A small class-conditioned image diffusion model, trained from scratch.
Model: 32-pixel images, arch uvit, activation relu, moe expert_choice, num experts 16, patch size [4, 4], layers 14, width 128.
Training: adamw at rate 0.0018, 6600 steps, batches of 64.
Data: trained on scattered letters and digits in many colours, 97500 training examples, 4.3 epochs.
Rows from block 6 of a small class-conditioned image diffusion model, named by matrix and row number. Rows with one number within an expert belong to one neuron, the router's apart. Each number is 500 + 25 x the weight over its row's rms, rounded and kept within 0 to 999. All counts start at 0. Numbers have three digits each.
After each expert's rows are labels from the 100 images, of 14976 (inputs lightly noised), where the router gives the expert most weight on average: "patch colour" is the nearest of a few named colours to the mean colour under the peak; "top examples" is what is common among them. Only what is clearly more common there than usual is listed. The data: scattered letters and digits in many colours. In brackets: how many of the 100, against the usual share in percent.
# router: router (model.blocks.6.mlp.router.weight, 16x128), inputs 0-127
# up: expert up (model.blocks.6.mlp.up, 16x256x128), inputs 0-127
# down: expert down (model.blocks.6.mlp.down, 16x128x256, transposed), outputs 0-127

# expert 4
router.4:444507461500508482450524475501493465515537492472548506515497475466511515501473500496513483489474489505521499519522500511467498520489462494482495513542519511488547544510523493543533488466528482463459537509492541510497508507532505494503521485452498489540497487494464467447463511521531461461479530484530495470495521506493524505524504507484545533475526504480506464472547495487521491505563
up.2:524505486494542473575504528522482526549512506470491495491476492502526500546512508475481533486539497509519513494453518451501462512524508482532534458503482491531485495495504484484482517520491493549549475534482520466494492535491529495457489519503503502482479493483551541493544474506476516523469487511549495516518466484505470526501529500462479503497498488529479533466452481527473495497455
down.2:523499505506459499505475472452498515508497460488482518527503520449527525495476498472530496500513528522486468518485552529461502494463524518499524526474511528533510501550522516447455486559503456504483507529466506489523502423519531489488498473531496515481488458485491511542521491491447538462486512541478507497477495523475510507513530469515524504485505493483519524504496491464510479497460
up.3:517498516506463518522495496514515495501452503502493491514490521519459498523488509533561515513527433533512524502473527464535455466515518547472517476468476526512484516522529553504469517507473488522516465484497488495507473487494510527488468514540528531513522522463514529528507472498467525513497488470511509507532450494480490511475539505542453500500490467545530508470473498505501505435488
down.3:507501544491500491492523458494465512531502481513533429497501488555471486501515503520538504504516475505490475508441470471527488524513469508508503526491531494498545519541519476503476502493501436486532512514482478472480566487530534528532525527504485443492521508517484496472491480504515498511487479488502507492526470523512510506477558496468507485545476468442524486534525495503484529503504
patch colour: white (64 vs 25.5)
top examples: count: one (45 vs 17.2)

# expert 14
router.14:525483488485522490536514469509478473525478533531450478466507502545502532502494485444508499471495515500500470494495469478487511467493466442496455516476477521519530472518488494488520524525519478515493519503549519551514497499533464472512525500535499498488487513512471477549542509521512516482521544484478516475550464461474487471514490485527517513461520464512470519487520507459490530487454
up.2:521513503480491538481465485530501510510470503488467492497456544512520466494486421487522483473492497470534492524471470493510515485472503499485527497441485461493502534513509529539474522515500526488539503563474493505551452450499509492504484501545495510496534484498507475478517528532502527500478494466532509490515468527500472439521481504524486493510488461521486496496508505556482535496527
down.2:515465480478498501515470503510472458525497509529524483523475537525475547494492523485533458542502563536482470486464463507510518505493531473517483532537443494471498502455512505487471462484479466536524517519482508471478508496479502494506485475521524507498455488479532534517485485471468493470492460573467501509472511547512482495496502479471513513502521514466500476483472523462502502492474
up.3:563485471502452492498455545543484494458490518524505502448511497481501500499505463497496491519489504492498508543453509530569530489497456516502466502516548468549497485512465498554496549535530533499507499498499462523515517499521500438510517502469486491489493495499506501499526505508519452526470485507477500529532483501520488531487518512509497481500508511516461543483545504498482516535474
down.3:529542495496486487493507497499509481463511471486538511516478524477483506479444506488507458512503512520519501494495477484507491475504541479525487499497490494482558488460484471539486500539485474491528545481513480494490462483480525501541515496497519542465474464475517478494482487454444505512492476530548539494475529516507506496521559513488545444484553519485522509479488519460511517552513
patch colour: black (100 vs 35.6)
top examples: count: one (77 vs 17.2)

# expert 5
router.5:499472467496495523517483476478494479516562501485478510473468469526494472501534519519520462552505550479527536502535476486486452469518498545522510538477484498499536488536478531476501462515510500528510480502535498546516532506526514476501479532473504481497520502541491471469490505511512536501488519421501488512464513511491513489512467505526469495530472499500502551500493466446507467478489
up.2:499518512459493481491463517481502501536527537499485516487479465525480531504489460480522463499472487495535488518486511478481509521474537518482521482493461462546463504522508481461490538539490482503534485507506528477526489510511546517483521537515473478474488486488536526532479536500494527510491479540529512540549522469498492555524530530477494490484449508539497533488486528552490473518460
down.2:538527477490479528480490516485484470547477530449497479513519463540496509506509495472514491516500488449535463545471512464495493476508547510412513524508494485510504512493496489497478521481480444505508482468490482463510510460498555486533506496506499527502470501494513509500487566487521539493482509499503540478490519519486500506523548489488495453433499488532505513472515501489496534498495
up.3:494512481484478485459482486540509511533499509473517507474523513464555525514519541507482503509473484484492478469497496486501517496479483467471518510485539506494543525505533524481459530538521503487485466466511504471479539543483536430477514488523520492494515528491528509554517516503474551486484533500486500505496514522523475480501565471500481498511505499550517562437502502529499493482513
down.3:505536466494528541468538515532492475474522449523507540495486482477475506540449504500489496513478482542499465527478500497501474539516510521498516512518487498461503489531501491477493470504513539548472547484517530516528458488494517501540510497507471532524481501510458506532499485522521489480504504454469486514478492501510525458533486527495425524463511496491564523513516518515495536534508
patch colour: brown (47 vs 13.2)
top examples: white (61 vs 19.4); pink (52 vs 19.7)

# expert 3
router.3:520466492498544475527516495506557537520489517498499496498452503561498510497463481497519514535519476454456489509453498483500505487472471470494455453495527488497510500482457529497509511480478497531519485533498504482474488495489477503490476475530537530477468484540505497454501460514526486517585508497511522513475522520506503509482477476505512481451481535521456473505479536474490495471506
up.2:466490472474483528473515508493541539451496497467508486463532497503481533483488505483521504530476524475497517514457538498485481463479509493508521497488515470547515539490472454504487501526498500543471490475447529493498532534489477505508502477503504486487444508517471507464461525475500528513483561497470452456497522538505520517528514508540524519513483542514478459510523477501522549483506
down.2:501519481497528496495536537501473481478494459523499526529514508487525495504529502528534511521473510527485506466509478514530474486522477535484472515490483511491532471458509495471468501492511536525493495496495529485547484461529460505498511505449495447519558502494500509454456521532518506534508515540478460505485518493501541566488478514530519519444556544529489518524476515513506499500491
up.3:546446474499522506546560522468552498491485523543495543535502492532479544481492483527526492492453469481469522492495483468516482475484532480494499519449497520485488522539469487483487505488509480485504459488498504523480490524514474493523509531543487544502444513473515503481469470524489505485478501510509451515503516457549510537512507485512501545521525522487508508479533506510477540498503
down.3:479515483527481493522515501529487510497544472476501495482510502471513511509517484517548465523519490515481500491466518557508479486474465546455498529520467497522545499454524470483542463478501520486463492453478515511495537467463480506499481509487521449523528460513501537517459551535519537493531494492455490498477530535479512483509475509524476494467492506539493495481529518476541533502507
patch colour: brown (54 vs 13.2)
top examples: pink (47 vs 19.7)

# expert 9
router.9:489513524480517509443524467500532468511509485456461508496482502497490474495495512499523480535534512512521434501509527498532509453486553527530497490469508498491548522492535489528480536479482531511492546490468486480544503539526474469513496532497480491530524503505467520530459502472510541496524511520501505454512544466498494480517508536517528482496525548521489534495513472522539466484518
up.2:500503506497509461530487490516504484475491516543475574457502466550488515507476496495546478529524481489493467457525530478517504488481528475516497523516510473528515497467503573469495522501511532510527496470524471516501498502507506462467511486498505513499479491476466525530498527491477525496500478514468516473489558498514483478484513539504501461517505522546474546528445530478540517509459
down.2:518461546520450470509546536528492505488539496528548500496461515531503523493500545503488470527516529519463476531530459478493518519514492488528490505501487488501505525532478496513480509543486484488487499495549518521480524522544455522476501513486537500475478508497502455524504490490503491490499502519525520519524543483531513551493519524479493519472516485485495493501503543444523561512566
up.3:531558487509499477501493510522506544498553513473469469498504502501463493496512476504505507481506503494514493492482497465499499511486529469535482480521476488515463510550449496465432514561467470469505464539471531497509522520479520477514475521478514524480466521530507513509537482500465567533491469501508489498482472488482468460496517504511474503520464474494480488510471448489518460512472
down.3:452526519489495490462482488481509463461542492506474505471524477504501531517531486500514534497528477486543516481510508496512512504454457495558518456527461509483534496512470467466496490568536524513463542505499472533486487497516499485462513480469514487562529482489471490514500532508507513494462531525506505482525497479509527484479447471465473476546492498468510499532511498532486493507509
patch colour: pink (44 vs 21.2); grey (39 vs 3.4)
top examples: purple (95 vs 19.7); blue (82 vs 20); count: six (46 vs 16.4); black (41 vs 19.7)

# expert 7
router.7:469490470466521495446548506475518467516518496494470539480504497512466550485476492483500476530501493478502536517485524508520487499500501540506536507506521524473519523553510471471492487502484525448531514509505548516469497453503526486480470472487454504528549520528483469470463507492535538498505487503505478481448514521516537525474551510537523512515501494513491494517510516445501456499515
up.2:474546522507497451477477492500473508553519483489518517469515463502460507546484504543517486501523458523536501536470507471482473493518527453522524470518510495502526475464478555491478465530503520483460498511537532509532499481516487540496465505469512515517500520476504476514489497446506512541536459468485456473489488521484531473528480509492541496502505477501509519520452530514512519474483
down.2:525469498507516539482551501562512523512481477490529477458495491455497532470515464535508538527496506485471523507523510505482508472533475494523480477501482503525493498491483428535480556495487467466510544478468471521518528498470520481501571483531485474502504522492533474479502496504510505501526507518504532531536473505509452507474498497530546490531472508494535508508520522482485475494531
up.3:505520512468495494496509526512484506482511522484506538500524492468502513500507522506487466492485540509518523482495492494469466449516566461526513511478482490526511460486472434488500517495493527529511490444504476493483512515527507455492511497556470550521509496504488503495462480497460515508457512495475520485496460551480479566500543536504538476539493479499502522458500510457504544486488
down.3:503516482533505495492522499486542439484517510508516538446473534542477536515486499524534455469497479487535493518454520513472493502505470544482488523509476485468530504489485472527473528453503536485480488521480498509492513480490456500494515462491499503525475513471498504513495463551490574485473537502508479497495493492564508476511539536470460480517465494478506536494514498526502511487474
patch colour: white (94 vs 25.5)
top examples: count: one (66 vs 17.2)

# expert 10
router.10:543456499528525533528464520534473524518526547490483517483513522550481500469504495489516513494528523529464487485445504476526538510466525461519465511512459464538509524478469511520523524467490510460538496470536479506468465482475479487507494475505529484459521511519476518498507503504462485528524491496502515560520534490488508514523486519549460474527506482512484482526525512471491477477521
up.2:508483546476515522516468483484508527470516517531496494520483488475532525492532520496480525481525493562516522492500442489514505492479513491532536426529472518508465498525476503484483474507519481521503548491499523465537511572462495480541480508471482517512486484500520489496538461489451491482481497502480489510506492516471516526506466470498500547481495526513575502487508491506518458485517
down.2:560519495520508556483543511484514535525511502494512525468505486495500504515509486552518504505540490477501488469506440540480494510487464523515492572479555494516507504509531475465479484501525535501503481455473497509478524477511498499536523501481464458517518502497508531461459502507522471476501550513465484526496524488498510508527514491516512499474549519509504543527545543498464473503498
up.3:483487495476498515526512539451507490518538489505508513557528466467470508432523482550506554511498440552513495486486469455529499520460486494479529496532514541496494475491472507494499493472486519447519503468497531486495503453502515515499478504526496529533555480524523511509452463494523472520542500475487521505464498519515487498492522473483490528495521504497507476511458504519509521514512
down.3:501481493493478459499515494467506492482496521510457493521473549512518502508548483467518493495491487504446521494494543547558512470516527484482495536465509516503518479454489532478486510462449495466441475510489495457493510524483478551484489494531486517501459492553469517500491548469506551485506495512512523478493518492499483537488492519512531505469513511494453486487517459516515494447506
patch colour: brown (51 vs 13.2); grey (48 vs 3.4)
top examples: white (96 vs 19.4); pink (81 vs 19.7); count: six (57 vs 16.4)

# expert 11
router.11:507503435528514508492484516514469501544512497504514503465496506474496495501518514517496454477476520480444529526479525519430471534476482486538504463505526517484535508506518488520487489491499469491459527480496491487515503499451493498472556510467541507576501506518507486472510516527528505509471472503515469512512457531494500528521515523511530511547438490528478504511504482509480486449513
up.2:503511516520473514487489512486523501499586463504522480515501514471501505519473547527472520477477498480458504499469495491499527499507475489468504506525512536510447464534489454505463486480543517462497508480475515527483543473466552503533470469501525502516469482513509522489507471498519494496479529464493489531502482511555468555500566467499509502498463496511502478460501528488483507464502
down.2:489490532501460493498465513461485481494485515489476493517533505517517494511502471485537456479496524515533464488485476463501512481469537475550550533532510463482531529445523484482509490521476503508476471498481496482505462524509445504507503509493521519478526521483486491492469530496541515452492482474495489462454539495502524476517463506491527543438518499462473499539484504507517547473526
up.3:518558519478489586546522498481515498499479486517453523494459538483476539488520463492473478499561484495498479461504487460522497505485464522507452508504492495515505523528548504475501488533504495479533442462513474501476498482470444537502447475502484500473478471504472506474510474487522506511499504503460498489498494486504468501497507486533523511536505504511517496480473538522493492486461
down.3:544470516535536501552528519489497494490496503527474490465534478519514481505525465504541520497493513508470502503508498534520534520515486491490507487493464491438470488468540469505500538474508525495491518533528584534533483534472494509516489489522528477457541480551477463523524498527516483490508473518478483523505515468496529476507450509509513497506467501527475489526537527500497538471481
patch colour: black (73 vs 35.6)
top examples: orange (81 vs 19.3); red (76 vs 39.4); pink (66 vs 19.7); count: six (60 vs 16.4)

# expert 15
router.15:497510501473500521511542506508527474549489475485475534486480525542513486499493501500450503522528455518468460471469489471457516536521523507539449464521537509488516511511522496520484529549521448515500488522479484471460501508486508516471523494527522526502514463512511475489528492481494512513558533465477528481519439505480491523518524513552528515474467505501477507471493504525458520490493
up.2:517496528531496487553497491528498563491513544518505507495528463527507511519487525525552466517529505501523439469474529486462475479475502486498466505433453491507483500526467526514479489461519515491486544467502518523472495473470469504477465504480491507489482513558527489490481521487505541525507470553457484501510483543457508528521516514513498482519539500496508492502496477498483519483515
down.2:524500503458495507532509479551524542528514492465512475487511475510503480534511484486490508493474545532561477483503423508508474470523484507501480533493485506516508507456521492505465479512482504411488528496497511480523524511514523458524493486510472473515473511515498475478506451483482514499530518507492532502491510496454516479502511479447509524447503535546508492454524517527492503514519
up.3:524496450500476474488498504468513515487481484526531521506498469487475475547509471511516472480514487477489478497504501473484505484516460492499484563513504479513529465473517523507506551538516504510548451517562536500485487514481519510520505528497535484538493474489485563547516510456508505493418515502477490481493520530503453487516510524500498529488502455475469522526502451491510501494513
down.3:486466480498456507507529546480492500534496439510498460502493490506513548546501531496525506489510498510483468480523467516491536521521471489482514489504479517460493544520540519498511476472465529536518454517512523488546521520561479514486491495495457516496514528504470514511483527497553515482483496486438447487459474468502481514479498490507463499460522461527493475521502509482467495489520
patch colour: brown (51 vs 13.2)
top examples: red (94 vs 39.4); orange (60 vs 19.3); count: six (48 vs 16.4)

# expert 1
router.1:488492527546513479519461513501479523488499523517488481494535545466518505495487498437520520527494511520529466492474490511531530498487504509489490542498472499469535466432456474510470494460503550503493480470505477514515506491536521497520494501520498501489549506514493523491501515571452467480486488506493482509461505496506506522536530485540499471546535488472499473498548522518527489456534
up.2:496512485449514505481496497479568540512535470510491512518505479545465529508518522496519524523553491508465509493513481493491513526513534509490525507519519522510474492496520481430481469513514480539474478467488523500479496507451515502511493464506494552470529512521500507523531492429466499490502487472517471495524476543529487533491514508495434473514486507531464506523546496499496488458505
down.2:530479498499558522478493475488495534495518496462506522455515504533508502521472495502508526509490525465479495491513504452501510502490466523480509497503536470523520486495495481496512504511516500482504556538564504510480485419476480502514465522507507450490454483531429492505510494539498513523542473520489521528499516510529501485530514493513514508520487532581481491472511493472522495523463
up.3:523521486489476514501500515513501493514521516501484507475454475501480496482476532484524545488490484490515474508475540471546502484489531497470486492522485497492461529505484499497438497505509491510478454513429512520503520491525501491448545495501501502508499486493540472497510501486501523492494533497554476513519505446449466485468470526490479533492479496540495551515477495504498559509414
down.3:516510507462493494490494481481484502481505481444510469540498514467524466511511491479536478512548500515534514521459456516518526498530501500490523525539491490468496489523453493546519543490505480447467509514504507515471482505541464488559474505480505489497497567506504481515498501480506479517450539486516482472505538467518476483549468489535504525539474538485501526524511527492520469523507
patch colour: grey (45 vs 3.4); brown (36 vs 13.2)
top examples: white (80 vs 19.4); pink (47 vs 19.7); count: six (40 vs 16.4)

# expert 13
router.13:490496489505450480482493530508523477540488517471524575506487467536477518490539541516502510509499490496538498516486523494480481461497493467521455501477527519514491508467504512485508488479512482493527529540494529480521491495487459480454511495447549532561506504503518473524487521510503510549473482461491533509494467540476463496516499513510527496473499476483464539506479507551501508445483
up.2:523501505513491479486490515530506488552505503498483470485528498494495496531512477484462503510496484502523454504482506471497528483495512480508458439500492478490487490475487488464490526499473547499503503513463516512522474532467555532500511516515451465510509523487509508454506508499447513487529518460547507546528510513502445514463516484533485476497462551533539532488461549474518513549490
down.2:476539474506501553526461490540491457452536449535457490486502497522495468472499523540509509517515491507508509467474547489502525533516497492527502507519472520509532478474501444481531510510482504536504485518487552519500537523513465496490501519534476501473468514514493486462479527527556511468485527495515486492498488507502548498471479529527499522520534470480483471488515490449462484530486
up.3:500477464503526446475520481481535484473499504487495524491476474480476494522491466533507449543537511505543497498514479479518490466538507517564490497507490444559514482515506456485493515544480529521487488493533516481521515564497515486506509507492487504501518501461527469509492524492446523540487511505465474484516456531489499498479505509489521478460458531494518530522478476494518494550482
down.3:512484473493489482508515536502493474529564497516487542455417493536521489533500496474478503469458521513489499519517450547477531524515479509467511505507508516487506541548524498543488506514510513511521519528540537513536497519539521530544494487497478530488510503486475484508511481509520508464519495455498443470537482455497484475500514491501498509471530479520490513495540498485534513521527
patch colour: brown (51 vs 13.2)
top examples: pink (82 vs 19.7); red (82 vs 39.4)

# expert 12
router.12:494499503474517542499463535543466481471511501496465513486520532486514473500479505522441547513494474501498516545495495517512517539509506535474477493498467490468512474478458477538524525460517505455513469469489499500462499511494539531547489508519464499463475522548521507532516447564513504500489491485497522540493483476518513498492543498465479479517536486508491516495512493474465502520549
up.2:489492497493471526499504515516454473518479501516495474518505464499515510433520500490476562501509467526458495517488505510538524550518523529472515519511476473517502487496484487521509483456485481492533475513516529463454518539546510497541499459508471533483526498506524532534526487543482493514510487481453507516465493476541477448449500474481492521558509467508530474501508484495483491511508
down.2:473484498475521516563510485502551479507455538475445468515515480519507496491548496504518506539515458514530468481505521496507487466460545503503443522469497508496515499458443485492511487480456499492504507502450499495502479505500457492487488482520461475513494522477492490511473494513516528496489506550473545482503493482468493506484514518473517526547523513489480474516450517532484458461477
up.3:507470452515497475522484438509504516509504522494485504483468504483516459536501520510498504496502561513494511452526505490505496496468519485511531478481548525496485533480556523489477478493503473522532465512474497470509533463495511528473464507478472494540501489498515482537526514513455538495509467481504531522543501469523514459505516486525532501532527509500490490474500550525467443487442
down.3:548550512488514492472527450463459521504522507488479511516486511493497522468503525524502448506509489533475487499512480509497502545547510544502499526514502458478488489482519486493475495474458500483504524508522463527465501512502500526579475492492508500506489474511504467501497531525527472454519522469481526480464510523496460489547512528487487452511517482513483569489501493480533480520549
patch colour: grey (48 vs 3.4)
top examples: green (100 vs 39.1); count: six (42 vs 16.4)

# expert 6
router.6:494509507513474516504496548522456481465492540524498480509503557487491472490464515448446536498495534455526497483492477513501528520510523498492530513538532508453559521487499477540491474466522490487472495492518453500474501475485511471519511523518521533483555467530514501486501479520482498496486451476503487510483491460494503488543540556499472508514533494479470512516500502531529538508509
up.2:493442540502489479468493465469528487489497507496457445547482492492542521453521527528492469482478471510531500477504512498509527485509530527503514516522497493508504493526548494528505509501497508498490452519513502474481505492508491526504486533468487476497496522486461519570471464491424522531502495501489520483540498477519489501492514518524509494531487502577512556482524517466504511481473
down.2:540517461440514573527505517505541487484438523508547471509463537487488473492522486474482478490508515507507508494544497518526519501476508523529479457497471514511507500552519549524461466474491505440485502508520531520550490474466513525531541537501521487514502515477487492528543485490513500507480488511501496493509500493550520509511508456480451500498506493488499498472476474518495506521500
up.3:503557546516482518490567480492553546524507472532471498501494512474502457477492438542528519541448476527498496461472496487498520486495524524487504515507504487481498509483485485540481496478502487492516520482469504514496486497530521485498469499522512494552506513482514485460470474542497498493461464452510512490492505539519506502528543531526513564528527513519513524459513512492521498517492
down.3:500505517497489484495464512441481455495503495518455509506479516469524501480525535467476510505531508503524553540556511456536531511507511486489525475501474482522509471471484513499464569499497483516507479517513518470550485513554516518507504541496484477470537472563504520478497482524470497510486522469547516509506509485506502548490486497502515507507470456477478479530499476521515464535508
patch colour: brown (48 vs 13.2); grey (28 vs 3.4)
top examples: red (68 vs 39.4); count: six (63 vs 16.4); pink (52 vs 19.7); orange (42 vs 19.3)

# expert 8
router.8:525502485495476548541502540526503486525492528505505472471462514519516463491492517491470487474515497458477477487459464510504503535502453498489496476546483490479481503530484558535500466543514493471504537525469458495485493517499476526488515525546533524473515516527525508497530455464461518483519505482540529519548515486505480515508512474488488538452497479491492513494536487474535551509519
up.2:510480497502505479515470468483492496492539495514492506528506524509464486479537487495531534533487482519480499450523544476518451460552535488544478485488522477534462498514529481455483477502501494526454484505483533525505469578520505494536520460511502458514528519520509529538483480475473523521493521498487465535490482495495484487521520479518477490469487478509506540513496507501496510430469
down.2:498429530507513502501487500479480454521535531495456508446536481496481545451526503534505487522492510515471468521532520477476488526531504513461474520448488478511475470535534469490514531447484533483550508501519493551495513498504463488482504526508530520499479528488480502500521481491513517496525498513459494519478496513474530518485547502519522528511465493509484487481516515454539524515476
up.3:483481502482456490508502504490508507518536502509459505499480500522514470496538471472514498487497511495505457494508471510508496507484530432505507515512515514500503483462539537487470481567529494488536501543481492526520486527504487488453480510473512484485525528488512476521484520475519534477481484499510477439496516495488436470490468475545468560497507510515478532535470430477534511474485
down.3:510473488520503520481527525509506493477475496535517499477527503498471535509490517513524487524515501559506474473491520462522489511523494494523530513508480472464497519516453446471519518451454504499473509469572535490524512501558445504458521477458524513525497524500525532505439522503491476499486506534476498504425527503507528507474493532501517500497487515475487496531491514468498492472515
patch colour: brown (48 vs 13.2)
top examples: yellow (92 vs 19.5); green (80 vs 39.1); orange (54 vs 19.3); count: six (40 vs 16.4)

# expert 0
router.0:517476485498502534506484519493496455546493522455461501476484515550503494509532505449467560485509521487457526537493485502523501537516495475481527516544488509464513484483492500512517506461482513459480503497533472471466479476504515523463491513526533511455539513507487465507496516515528517458532460487469507546548504471491474523469524497480474494530521492489445491529517512483533497475510
up.2:460475502522471464519505495492533504510543453493515513469500518517480539495496497501556457481477527466514481501505490496503514509495498502522470505477507489520506486556557528493497503539535466522489507545509503516498487505505483513475502491511522535491471475533470458455506499419516465488503476490502487500448549523522509519517473504488500558472542503469468487543482536506513527498504
down.2:530510501534487508505495559498443475503534471518520531512471506521523484547502499516508520525506526495464507529488504570509527531512516504506525524510504496512545559477528507489508510530501541515485515505540502557543506477534460531521493516478523458471532483512505541519438528500509543455499472485490466515478502506504489496486508512509477482514481449529495503484530493504518532488493
up.3:514507475470488495514504489547566531479517482501506513512474434509456494498488497487524499493515484505531493431532528419511507500504500498499470488485532520544473455515527527520465535523527492506504510503499473493485522462523508501512513533454497500487447473534510489518489472530472525539493491508526472516485504481563490512502493472459529500485500512501505498488535511530464489478478
down.3:441520498507460492477517531451478458491467495448517550515475483495463470502518525503520503507521493519503529524519516548520515489513513493506524521512484513507555530468518498516535513488500465499512509501482482481487525477447500486474505491481557501488492495478507513490497521493510514461490476525537585483484527542456495512511484524516503461535493474470516517468498525504514538481542
patch colour: brown (95 vs 13.2)
top examples: orange (96 vs 19.3); red (77 vs 39.4); count: six (63 vs 16.4); yellow (61 vs 19.5)